Weights of a small image classifier: soap at rate 0.0018.
Rows from block 14 of a small image classifier, named by matrix and row number. Rows with one number belong to one channel. Each number is 50 + 12 x the weight over its row's rms, rounded and kept within 0 to 99. All counts start at 0.
After each channel's rows are labels from the 100 images, of 14976, where the channel reaches its highest value: "top examples" is what is common among them; "peak on" is the class under the peak. Only what is clearly more common there than usual is listed. The data: made-up road signs on poles. In brackets: how many of the 100, against the usual share in percent.
# convs0: first 3x3 conv (model.blocks.14.convs.0.weight, 240x240x3x3, each kernel summed), inputs 80-159
# convs1: second 3x3 conv (model.blocks.14.convs.1.weight, 240x240x3x3, transposed, each kernel summed), outputs 80-159

convs0.187:56 53 38 49 53 36 66 39 79 37 40 25 42 81 55 63 66 69 44 41 44 53 58 37 53 48 51 61 46 66 38 44 40 41 52 54 21 51 57 53 44 40 41 46 51 55 67 64 54 41 57 47 50 35 35 66 61 65 56 40 52 38 44 47 29 44 42 63 46 54 50 59 58 29 73 58 35 54 45 25
convs1.187:21 55 64 52 58 52 53 62 65 37 44 45 67 73 73 49 48 36 66 37 47 39 68 63 68 62 48 45 53 70 60 54 61 48 56 59 72 60 35 68 40 44 48 50 50 77 53 68 67 41 41 52 81 41 53 66 39 52 38 68 48 59 54 61 60 60 64 56 52 05 43 49 66 88 68 64 48 42 57 54
top examples: triangle sign (57 vs 20.1)
peak on: face (58 vs 20.5)

convs0.237:56 47 65 42 39 59 46 50 70 67 50 46 44 49 62 48 43 40 49 59 38 54 50 59 41 58 43 44 91 46 53 61 61 50 72 56 40 59 46 91 53 20 37 38 45 47 57 66 47 51 49 41 65 56 44 34 66 54 25 29 49 47 45 46 58 57 50 49 59 48 32 35 27 52 67 45 68 22 29 62
convs1.237:36 59 37 75 58 48 54 32 26 52 39 57 57 35 50 43 39 49 46 52 38 29 64 46 52 45 19 44 54 36 43 57 60 44 60 41 49 58 25 43 45 43 60 48 12 36 59 45 53 42 57 31 51 45 63 61 61 61 49 65 56 52 50 59 51 53 31 57 56 40 59 56 47 66 47 63 52 78 19 66
top examples: cross (91 vs 3.8)
peak on: symbol (80 vs 1.2)

convs0.177:34 45 60 36 50 45 59 44 51 63 53 35 48 54 47 44 63 39 46 42 40 46 49 58 35 37 67 45 61 33 66 40 52 29 44 65 41 46 45 61 42 48 56 51 48 45 43 51 35 50 33 46 52 64 28 43 57 28 57 67 51 37 35 55 39 50 39 80 27 42 56 60 25 47 76 34 30 51 46 44
convs1.177:48 57 44 43 54 59 50 44 26 67 45 37 63 35 45 48 46 34 36 48 52 50 37 50 32 47 55 48 44 41 49 51 38 57 37 56 65 67 55 43 50 57 68 65 58 49 43 39 51 57 28 59 57 49 56 70 46 37 35 61 58 65 55 68 43 53 44 56 59 63 70 62 44 32 09 46 36 55 62 49
top examples: arrow up (69 vs 3.4); R (31 vs 3.7)
peak on: face (79 vs 20.5)

convs0.28:41 51 44 53 56 62 54 26 79 43 54 29 59 43 56 50 66 41 33 44 37 53 52 54 68 55 65 49 84 44 64 51 45 43 54 25 62 60 60 32 31 62 52 55 60 52 74 42 63 53 52 48 25 46 37 56 54 47 52 70 65 40 51 44 52 66 55 59 30 46 60 54 41 45 61 67 58 51 51 22
convs1.28:53 51 55 60 51 62 45 59 37 60 31 66 71 46 47 50 48 40 40 52 64 38 65 31 48 44 61 55 37 40 60 59 46 53 63 54 44 42 43 51 49 39 43 62 63 58 46 53 41 49 62 40 49 42 83 49 75 30 45 64 40 39 55 57 55 30 72 59 62 31 48 58 48 34 48 64 50 53 35 64
top examples: crescent (66 vs 3.6); E (28 vs 3.7)
peak on: face (96 vs 20.5)

convs0.126:64 58 45 46 54 19 41 62 52 61 60 39 60 50 67 57 67 53 64 36 35 44 59 37 49 49 56 38 55 43 39 57 47 60 49 54 57 52 45 65 48 56 35 59 56 56 50 30 45 52 63 44 70 45 51 50 61 53 39 20 62 20 62 42 65 60 48 66 59 49 35 24 69 56 78 64 48 63 41 59
convs1.126:51 28 32 42 59 53 45 45 66 38 56 43 54 72 39 54 47 33 45 50 57 48 54 47 37 50 53 54 54 57 49 83 38 57 37 31 44 35 71 57 54 48 28 59 38 65 45 36 49 23 64 60 34 37 59 53 56 39 18 42 47 51 40 65 30 42 65 33 52 52 73 31 43 53 38 64 50 47 63 53
top examples: heart (51 vs 3.4); & (38 vs 3.6)
peak on: face (44 vs 20.5)

convs0.124:61 50 76 40 40 58 47 48 46 57 47 45 45 30 63 36 44 59 64 51 69 61 49 24 41 52 23 49 52 47 37 34 52 63 97 47 61 73 43 47 35 45 25 11 59 54 57 49 46 61 47 53 52 64 41 49 59 50 61 40 55 53 61 37 47 58 62 61 47 52 51 40 46 45 63 50 59 35 60 63
convs1.124:45 48 52 52 57 54 51 42 34 52 35 48 53 41 53 42 36 38 48 52 29 31 42 69 31 37 63 32 35 62 26 36 25 47 28 58 51 64 44 50 70 50 34 40 53 56 61 50 34 64 37 47 38 36 51 68 35 56 42 45 63 71 52 22 59 35 48 39 55 33 49 60 45 34 58 48 58 50 52 42
top examples: ? (36 vs 3.4); B (31 vs 3.6); % (28 vs 3.7)
peak on: face (94 vs 20.5)

convs0.30:47 27 43 36 50 52 50 65 64 50 61 62 64 56 64 44 59 76 46 34 58 54 47 70 32 65 56 63 47 52 25 42 47 50 79 54 48 73 48 64 49 54 60 50 48 36 46 59 34 54 39 58 41 43 46 44 53 50 54 44 61 44 35 45 40 54 63 58 72 52 53 53 41 41 54 24 45 39 36 52
convs1.30:43 48 62 33 70 33 44 47 27 62 60 39 34 44 54 43 49 38 45 43 37 67 42 66 40 60 54 44 67 43 93 40 23 43 60 72 38 47 52 60 21 41 50 55 53 50 55 26 57 42 46 43 62 42 56 64 37 46 51 37 70 42 54 44 39 44 31 33 60 66 49 69 42 67 50 57 41 64 39 23
top examples: arrow up (89 vs 3.4)
peak on: face (42 vs 20.5)

convs0.227:53 61 58 44 53 46 50 38 41 37 65 43 62 64 37 40 50 56 58 65 39 51 38 35 61 50 55 27 47 58 67 83 51 59 59 44 49 37 40 78 37 41 59 24 47 38 19 56 44 36 45 45 32 52 57 41 62 49 35 30 56 35 61 58 56 58 70 53 81 72 44 51 65 39 58 66 47 33 58 44
convs1.227:49 54 48 62 54 44 36 37 47 51 57 42 63 59 50 36 54 24 64 35 69 42 59 46 46 56 47 45 49 67 38 47 38 69 55 49 34 56 35 53 51 69 51 42 27 64 47 73 33 56 35 47 50 58 65 35 52 56 58 48 33 56 64 41 67 38 48 69 59 65 54 49 22 49 47 48 47 85 59 39
top examples: cross (57 vs 3.8); drop (36 vs 3.5)
peak on: symbol (59 vs 1.2)

convs0.26:56 49 26 43 59 46 45 56 49 64 33 41 61 42 49 69 41 55 29 46 50 35 61 42 40 43 49 69 46 54 44 50 61 34 30 58 58 63 48 48 52 83 73 38 50 60 56 51 59 29 72 33 56 33 45 65 65 63 59 69 50 58 51 47 57 40 54 57 47 39 58 41 45 63 54 63 47 46 44 52
convs1.26:38 21 52 43 35 66 64 59 22 45 47 47 46 44 39 53 51 40 20 55 50 19 58 71 56 56 33 29 55 43 50 66 19 45 35 52 42 21 51 57 66 19 57 40 50 52 49 39 47 61 54 39 36 73 39 65 69 59 37 46 78 57 49 42 61 50 59 37 71 54 58 62 34 33 63 49 45 43 61 49
top examples: ring (50 vs 3.6)
peak on: face (46 vs 20.5)

convs0.215:31 36 22 75 49 42 46 73 80 53 61 50 57 41 35 44 65 35 42 31 55 59 39 61 62 46 49 52 40 42 60 61 55 67 35 58 48 50 39 61 41 54 61 56 45 53 52 49 44 43 65 46 40 25 25 40 51 62 57 72 53 54 45 57 52 55 53 33 52 47 66 64 41 58 82 45 25 37 49 51
convs1.215:35 60 44 55 61 64 49 40 40 43 49 42 55 48 51 39 62 54 32 23 45 46 55 39 40 49 54 59 42 49 56 25 57 37 41 27 37 37 41 52 32 57 39 48 58 30 42 48 59 54 66 33 36 44 52 42 36 59 34 47 48 44 73 72 47 56 51 48 53 41 53 53 64 61 64 51 53 32 50 57
top examples: crescent (77 vs 3.6)
peak on: face (93 vs 20.5)

convs0.228:54 58 78 63 51 53 59 57 59 55 43 80 50 62 56 71 58 54 54 75 64 60 63 45 57 26 62 53 47 59 61 58 49 52 30 40 59 41 48 58 60 61 48 56 52 51 58 35 37 33 65 52 54 44 23 66 41 30 54 69 47 49 35 66 44 45 39 46 55 50 53 48 51 46 33 59 53 70 69 43
convs1.228:75 60 62 49 52 49 53 54 60 62 53 27 39 32 57 31 32 48 34 45 50 39 39 48 33 61 40 51 52 65 30 60 45 38 51 59 30 50 40 64 41 26 57 40 69 57 46 50 40 58 31 66 51 59 73 52 67 66 70 45 57 52 60 50 57 42 41 56 64 65 40 64 45 54 49 51 37 50 36 68
top examples: heart (38 vs 3.4); struck through (33 vs 14.9); arrow up (28 vs 3.4)
peak on: face (63 vs 20.5)

convs0.233:54 52 49 74 48 52 74 47 55 34 45 72 57 49 56 43 46 41 58 30 51 43 51 51 37 43 44 34 54 32 44 36 62 43 35 39 75 38 69 41 76 58 64 59 48 48 33 51 42 50 60 53 46 50 54 56 40 29 40 40 28 53 51 49 43 43 45 50 42 41 45 34 55 60 49 50 65 35 57 48
convs1.233:27 46 65 65 55 47 44 39 42 35 64 55 55 49 29 47 68 53 44 68 45 67 40 51 42 51 41 50 48 69 65 51 66 51 39 47 47 76 40 46 33 48 56 61 33 35 50 47 57 52 42 37 19 68 38 18 33 68 49 42 55 37 39 58 79 63 47 68 43 60 51 61 48 60 53 54 50 58 62 72
top examples: T (89 vs 3.7)
peak on: face (89 vs 20.5)

convs0.79:56 59 53 58 40 42 56 63 49 51 52 49 36 32 56 45 54 53 41 12 35 37 44 37 44 62 42 49 54 55 49 66 60 37 37 63 63 50 64 40 23 39 47 52 46 53 45 58 40 59 35 38 39 44 34 51 69 55 47 55 46 60 58 52 33 60 68 41 27 45 55 62 51 39 86 59 45 37 39 53
convs1.79:45 59 72 55 49 53 42 47 68 49 54 80 47 68 39 55 63 59 35 65 41 66 50 25 53 42 41 45 64 55 69 71 32 44 54 46 30 79 34 67 41 49 43 63 55 40 43 69 42 43 81 45 51 42 41 53 47 38 60 69 43 55 49 58 43 69 77 48 58 37 38 56 42 44 66 28 48 49 43 49
top examples: crescent (100 vs 3.6)
peak on: face (99 vs 20.5)

convs0.57:25 51 28 45 52 62 39 66 45 44 63 72 54 40 48 34 50 66 54 65 36 44 66 61 43 42 52 65 35 41 35 39 40 58 65 45 54 63 50 40 47 46 65 49 55 63 36 48 34 39 48 35 45 46 36 46 60 64 54 35 39 51 64 46 73 44 59 47 80 33 30 42 65 46 57 36 77 35 40 55
convs1.57:38 53 51 54 55 69 47 49 54 44 50 38 34 48 49 62 47 49 32 30 48 50 53 53 44 40 46 44 60 65 36 60 35 34 43 42 42 54 41 42 56 58 53 40 34 45 28 52 51 71 47 60 49 47 59 56 32 56 42 41 24 46 60 47 57 52 42 47 38 29 51 45 64 59 61 39 39 48 35 46
top examples: cross (94 vs 3.8)
peak on: symbol (70 vs 1.2)

convs0.179:47 57 44 45 57 43 49 27 43 57 46 48 63 64 60 45 41 47 55 45 46 51 42 79 60 61 42 53 46 44 55 44 69 31 16 46 42 46 61 57 49 50 28 54 61 59 43 41 76 52 53 50 51 54 55 42 57 37 47 50 32 43 34 41 46 51 76 55 78 34 50 48 78 38 81 41 48 43 44 66
convs1.179:37 46 44 48 49 54 54 63 41 61 43 40 33 55 36 47 42 37 40 63 36 53 71 61 25 34 48 66 52 39 45 60 38 36 44 53 47 51 51 50 43 40 62 36 31 59 41 32 22 62 50 35 43 30 62 40 49 48 46 65 50 51 56 50 52 50 44 65 31 40 61 42 65 45 38 63 52 45 58 60
top examples: cross (29 vs 3.8); arrow up (25 vs 3.4)
peak on: face (51 vs 20.5)

convs0.171:42 41 48 40 69 35 58 45 80 60 40 47 54 60 64 38 29 66 69 37 40 49 40 45 61 47 29 55 39 70 26 57 42 54 43 46 40 49 34 55 36 45 38 45 30 48 61 58 51 40 37 30 39 40 53 59 73 46 54 48 41 39 41 46 61 56 71 57 54 54 43 55 51 35 99 29 49 34 49 46
convs1.171:44 65 74 53 35 26 43 60 53 24 52 78 54 60 32 59 44 42 58 73 21 50 68 67 57 54 50 59 64 37 53 60 41 48 50 24 42 56 51 46 44 63 48 65 40 51 51 48 46 31 57 29 41 48 39 38 34 33 36 50 54 49 35 68 54 70 75 64 53 68 56 61 56 59 40 57 52 65 41 42
top examples: triangle sign (52 vs 20.1); % (31 vs 3.7); heart (25 vs 3.4)
peak on: face (62 vs 20.5)

convs0.221:36 41 56 53 59 60 34 48 66 35 49 48 36 41 52 49 50 49 34 39 52 63 41 40 53 45 60 39 58 54 77 48 49 72 48 50 66 61 55 48 37 76 55 40 29 63 35 60 59 52 49 46 58 30 37 55 58 42 74 68 58 54 75 47 44 60 48 61 42 42 59 46 51 37 99 61 58 37 45 73
convs1.221:40 76 66 30 37 53 36 27 57 52 61 57 51 51 58 44 57 55 42 46 43 66 69 40 64 21 57 54 62 58 48 63 46 45 44 52 55 56 54 32 46 52 50 73 30 67 60 42 52 27 56 47 35 39 57 51 56 46 42 36 55 58 36 49 55 61 67 64 57 64 59 45 28 68 56 48 51 57 43 27
top examples: triangle sign (66 vs 20.1); T (51 vs 3.7); bar (35 vs 3.4)
peak on: face (93 vs 20.5)

convs0.116:37 34 53 18 40 38 35 37 62 30 60 61 31 55 63 62 54 43 63 53 65 51 47 40 45 57 55 63 53 60 64 48 45 56 56 66 68 59 44 55 49 48 24 54 55 43 59 55 60 40 37 54 52 47 35 46 27 53 53 34 41 36 42 46 52 55 32 67 41 54 59 52 43 52 51 31 35 43 41 48
convs1.116:70 37 49 21 42 58 47 41 43 59 38 41 69 22 79 51 53 32 59 15 51 47 29 67 27 49 44 45 56 47 64 48 51 37 42 40 60 38 36 52 52 45 54 37 61 43 48 44 56 38 33 32 72 50 35 63 66 65 42 51 48 36 49 66 31 52 55 38 62 39 61 41 57 63 62 38 43 16 43 44
top examples: A (25 vs 3.3)
peak on: face (52 vs 20.5)

convs0.226:43 43 61 40 54 42 41 74 53 50 61 44 60 46 41 63 71 66 47 64 40 45 61 46 45 58 53 44 62 56 65 53 54 36 56 32 66 68 61 55 55 54 47 67 60 55 18 65 37 42 34 56 62 58 54 59 57 52 54 71 25 32 55 81 56 50 54 51 47 42 62 43 65 58 72 69 52 40 64 43
convs1.226:42 59 46 62 55 32 58 49 37 41 63 50 62 42 54 48 51 63 45 49 66 66 44 61 40 57 37 33 47 26 44 41 49 53 25 42 31 55 63 34 53 51 37 69 56 42 55 49 50 70 14 67 36 46 47 60 39 43 24 63 48 42 65 47 56 17 52 36 57 31 36 74 42 44 64 81 23 39 40 51
top examples: A (38 vs 3.3)
peak on: face (63 vs 20.5)

convs0.143:29 42 39 55 44 55 65 53 57 43 56 44 47 27 56 53 49 57 38 67 53 45 33 55 60 44 51 59 49 40 56 41 45 61 50 57 54 60 56 47 58 53 46 47 63 74 52 52 19 54 47 42 74 61 33 41 55 48 35 42 41 51 53 53 31 59 62 51 59 36 35 48 64 42 77 46 39 43 45 53
convs1.143:42 44 50 30 47 62 55 43 37 30 44 38 58 53 70 31 48 50 78 23 23 34 46 53 41 48 54 54 66 57 61 79 57 37 59 44 38 61 41 37 34 45 47 55 43 67 33 44 28 73 59 54 59 38 51 68 60 71 59 42 50 39 55 40 52 45 22 54 45 54 42 58 52 61 46 68 43 38 78 48
top examples: cross (58 vs 3.8)
peak on: face (52 vs 20.5); symbol (39 vs 1.2)

convs0.25:58 30 40 44 31 57 53 65 60 37 37 52 61 50 56 36 57 57 54 46 57 45 53 64 30 53 61 64 74 58 49 57 55 35 32 51 65 80 57 58 45 53 71 39 58 58 47 41 57 37 64 60 61 46 49 37 60 59 63 52 65 70 41 47 50 44 72 59 80 52 52 44 56 65 27 77 48 43 56 28
convs1.25:67 45 35 54 57 50 44 54 45 50 42 54 51 29 42 79 58 48 40 44 79 37 42 35 52 40 41 31 29 42 56 50 20 48 54 50 58 34 56 57 45 63 41 64 65 22 39 42 33 49 51 21 48 55 55 47 41 46 47 30 59 53 69 45 53 49 28 39 30 53 47 59 29 51 40 37 64 51 28 56
top examples: heart (37 vs 3.4)
peak on: face (50 vs 20.5)

convs0.89:63 53 55 34 36 65 57 57 60 43 70 56 51 45 58 39 36 53 50 55 49 36 33 50 32 81 36 65 59 36 43 42 44 46 46 68 54 76 67 52 47 19 55 34 48 30 54 59 32 49 30 62 51 31 50 51 64 43 62 58 28 42 64 46 55 26 47 36 48 53 33 38 49 39 47 61 64 15 51 50
convs1.89:46 66 48 41 45 55 51 55 60 48 45 47 67 48 42 43 44 50 44 73 48 35 29 64 24 63 58 52 50 58 43 56 54 47 86 42 53 52 30 46 51 49 47 35 60 65 52 53 38 42 43 55 47 67 32 60 36 59 37 52 72 68 46 50 43 32 53 16 73 40 34 43 50 41 52 60 53 54 60 14
top examples: arrow up (54 vs 3.4)
peak on: face (90 vs 20.5)

convs0.96:55 71 59 54 47 50 64 41 39 37 43 30 39 34 46 29 32 43 33 56 58 53 51 56 38 66 60 45 59 45 31 33 49 32 79 55 68 67 45 49 39 33 48 56 43 40 59 64 68 49 59 38 49 55 42 59 61 64 70 44 60 30 51 51 45 62 62 49 50 44 51 25 66 42 87 46 47 31 49 29
convs1.96:50 42 52 60 69 39 29 45 46 77 46 45 53 65 56 45 65 40 26 65 36 69 54 42 42 57 53 44 46 41 57 50 34 44 51 65 58 53 67 70 40 37 50 37 43 46 50 36 77 54 47 57 43 40 37 57 50 74 57 49 39 29 39 38 58 22 42 56 52 39 61 36 78 28 31 69 52 27 65 42
top examples: 30 (86 vs 3.7)
peak on: face (72 vs 20.5)

convs0.38:55 47 37 45 30 51 64 56 34 53 61 24 30 25 70 43 52 61 75 43 34 72 46 44 42 42 40 67 66 58 51 43 52 40 31 38 53 77 45 51 58 57 63 49 40 59 51 27 57 58 38 50 42 70 28 53 38 73 32 54 47 67 56 51 54 58 56 52 59 61 48 49 38 18 82 61 55 42 53 51
convs1.38:44 53 42 46 59 49 59 37 56 48 36 34 49 45 51 36 49 35 41 49 49 33 40 72 49 56 48 46 45 38 72 59 75 58 46 38 50 53 32 29 46 38 43 59 37 38 64 65 65 49 47 33 34 34 68 48 35 41 34 49 39 56 54 31 54 45 71 65 56 54 64 65 45 32 44 48 50 63 57 57
top examples: ring (76 vs 3.6)
peak on: symbol (53 vs 1.2); face (46 vs 20.5)

convs0.22:55 53 32 57 72 61 38 56 55 55 53 49 37 62 67 40 54 22 29 32 51 74 49 48 64 32 61 53 23 49 35 35 52 45 27 46 49 53 51 46 58 38 21 54 44 44 73 32 22 36 63 60 58 48 49 76 34 30 63 58 45 21 52 48 30 51 45 58 34 54 31 42 51 54 75 48 49 50 38 56
convs1.22:35 57 46 47 53 55 59 53 43 56 21 69 58 29 54 38 37 34 26 45 45 25 43 39 61 41 34 61 56 52 47 48 58 49 70 55 50 59 57 46 57 37 48 42 60 46 48 61 56 44 48 59 69 37 58 56 68 44 77 70 57 50 72 50 52 52 39 65 62 59 59 50 46 54 68 67 47 34 49 42
top examples: crescent (86 vs 3.6)
peak on: face (70 vs 20.5)

convs0.194:60 28 40 40 56 43 51 65 45 42 49 40 49 60 62 40 59 35 47 35 33 45 64 46 43 46 44 56 57 59 48 53 35 54 47 45 50 67 58 56 51 63 56 53 48 73 64 51 49 58 54 34 61 60 00 53 57 44 43 48 41 40 57 56 44 41 47 56 56 54 53 50 69 51 61 46 56 29 35 40
convs1.194:64 44 44 54 76 74 45 59 66 52 76 58 52 62 48 50 72 48 58 49 59 50 59 52 44 60 64 36 75 62 54 67 71 48 62 52 54 47 59 48 41 49 47 61 39 50 38 33 46 52 39 63 56 33 36 55 74 48 42 50 56 22 46 57 28 54 55 55 42 60 28 57 60 65 32 50 62 53 59 64
top examples: cross (63 vs 3.8)
peak on: symbol (30 vs 1.2)

convs0.78:26 45 33 53 51 41 54 40 51 39 57 63 16 18 63 57 48 50 27 46 55 46 59 18 44 43 52 68 68 50 51 29 34 50 40 62 53 53 64 47 47 43 31 41 58 43 41 52 85 44 54 53 55 38 40 37 44 36 43 30 36 49 45 49 72 47 54 47 54 47 32 45 60 51 21 15 65 59 48 53
convs1.78:57 36 31 67 47 60 45 67 54 51 70 47 28 43 45 57 56 51 54 35 46 51 45 24 36 40 57 48 61 51 41 48 36 60 56 46 47 40 55 39 59 40 55 61 65 55 32 73 50 34 38 43 41 45 78 60 48 60 35 68 40 38 48 67 37 65 60 63 42 58 37 55 59 20 22 28 44 48 52 52
top examples: T (67 vs 3.7); arrow right (33 vs 3.6)
peak on: face (49 vs 20.5)

convs0.188:46 59 58 45 68 51 45 48 39 61 53 57 45 67 56 27 40 42 53 39 48 37 32 27 53 63 34 55 51 32 45 30 55 58 58 47 46 69 49 43 42 60 46 49 57 57 66 58 39 73 49 31 57 38 57 29 55 47 53 53 32 53 50 57 60 61 76 66 50 59 49 53 40 49 64 39 62 56 44 60
convs1.188:48 53 50 42 34 44 66 53 40 65 66 46 57 40 53 34 40 62 48 61 43 43 29 61 51 50 52 49 62 42 60 37 43 28 39 41 55 66 34 64 46 32 64 49 39 47 62 52 14 53 61 57 51 53 20 46 52 46 64 51 72 65 53 56 59 51 27 31 62 64 33 49 61 31 62 55 41 57 61 29
top examples: 10 (100 vs 3.5)
peak on: face (79 vs 20.5)

convs0.98:57 44 43 49 33 36 47 63 46 34 50 17 55 47 40 58 29 61 52 47 54 50 75 43 71 60 61 47 81 48 60 59 55 55 32 43 57 48 59 44 67 65 33 40 50 59 54 59 61 39 41 54 33 62 60 44 70 71 68 38 55 45 48 47 53 37 64 49 58 37 43 44 74 54 64 72 68 29 48 31
convs1.98:31 39 37 42 33 39 48 53 45 46 50 51 73 23 57 45 34 49 47 57 37 46 57 43 42 43 56 65 55 38 45 50 42 37 43 54 51 40 50 54 48 42 60 40 53 39 53 66 43 34 36 62 44 70 50 43 41 69 41 31 52 68 36 44 53 32 54 27 56 38 69 42 50 64 37 47 48 34 63 28
top examples: 30 (47 vs 3.7)
peak on: face (76 vs 20.5)

convs0.83:48 47 62 65 54 74 51 41 65 36 57 24 51 47 28 52 44 52 53 25 62 34 47 51 36 34 47 46 62 27 62 50 45 65 57 36 73 36 49 61 48 43 49 47 43 23 33 63 46 58 52 39 30 50 31 46 44 77 48 37 60 23 47 52 67 37 53 45 51 57 48 54 58 41 29 61 36 61 48 29
convs1.83:49 64 60 53 68 67 36 54 33 61 80 48 49 57 56 34 51 35 44 60 47 37 53 33 49 54 70 52 50 22 56 58 58 79 62 71 73 32 53 40 49 34 42 64 46 46 77 73 45 71 41 53 41 72 68 54 50 44 56 35 53 53 56 57 52 53 53 54 45 61 33 46 47 37 41 38 65 41 48 54
top examples: ring (100 vs 3.6)
peak on: face (44 vs 20.5)

convs0.81:54 27 62 52 45 61 56 36 50 60 59 41 39 63 71 59 46 64 43 39 55 45 33 63 50 42 59 51 39 35 45 51 46 40 58 44 53 38 51 63 43 57 59 69 41 57 44 57 38 63 44 28 48 62 44 50 54 36 67 58 56 42 45 46 52 67 48 52 55 34 32 47 49 45 71 25 24 44 36 53
convs1.81:37 30 77 59 36 31 44 27 54 46 49 27 62 34 52 64 71 53 23 71 34 65 74 55 60 59 58 51 45 55 74 46 63 56 61 29 28 45 45 49 47 47 46 49 64 53 34 47 68 32 54 18 50 55 61 43 53 48 66 52 53 38 69 56 42 49 34 60 69 79 61 57 55 69 44 35 58 57 56 45
top examples: arrow up (47 vs 3.4); A (33 vs 3.3)
peak on: face (50 vs 20.5)

convs0.73:54 56 30 56 54 40 59 54 69 47 62 55 49 34 55 44 37 60 45 42 69 07 33 48 57 62 54 50 42 63 48 63 42 54 21 52 53 47 43 60 37 49 48 69 65 49 40 46 47 60 46 45 44 47 86 56 52 61 40 54 44 47 39 39 66 51 57 54 46 55 68 58 28 54 38 70 45 45 52 28
convs1.73:71 53 24 42 54 58 54 66 62 49 51 54 50 47 52 70 36 38 57 54 67 25 35 71 35 43 42 57 42 24 51 63 57 45 46 35 67 55 61 33 65 41 49 40 54 40 57 24 51 54 27 57 32 65 61 46 44 47 45 36 59 77 42 35 57 38 55 44 58 47 56 39 37 34 64 40 33 45 48 32
top examples: ring (98 vs 3.6)
peak on: symbol (72 vs 1.2)

convs0.99:73 54 72 61 32 58 16 44 39 52 45 58 45 37 48 40 54 67 47 36 51 55 61 34 32 36 52 35 73 40 42 56 33 51 40 71 63 49 57 55 42 43 37 44 58 51 69 75 34 50 29 59 52 51 35 40 35 48 66 54 30 39 42 49 52 49 46 48 50 68 46 40 55 41 49 30 56 34 41 36
convs1.99:49 62 44 62 60 64 62 16 44 53 54 38 39 39 62 22 52 45 41 44 51 60 49 33 52 35 41 50 78 58 43 34 55 48 39 46 56 61 41 86 59 41 56 50 38 64 47 47 43 25 46 50 18 47 24 39 39 58 49 47 57 68 54 44 47 42 40 38 30 66 30 49 44 45 65 48 75 48 58 48
top examples: T (73 vs 3.7)
peak on: face (61 vs 20.5)

convs0.142:49 35 54 35 48 47 56 55 23 30 38 43 22 48 57 57 46 53 40 71 56 39 32 47 74 38 54 50 62 28 41 52 26 50 66 36 68 65 58 47 52 75 50 61 53 75 52 75 55 76 29 48 34 52 55 53 45 40 45 38 41 23 56 60 57 65 59 60 53 42 45 62 53 59 54 50 20 76 55 56
convs1.142:48 60 50 30 50 53 57 64 30 45 61 54 79 27 67 40 53 50 45 32 44 39 54 81 56 33 53 38 53 51 55 32 42 42 67 42 41 42 48 68 51 55 54 19 48 46 61 45 47 36 51 38 49 33 48 54 48 65 38 49 72 52 61 50 60 50 48 22 58 63 36 59 84 49 30 41 36 38 57 32
top examples: 10 (77 vs 3.5)
peak on: face (57 vs 20.5)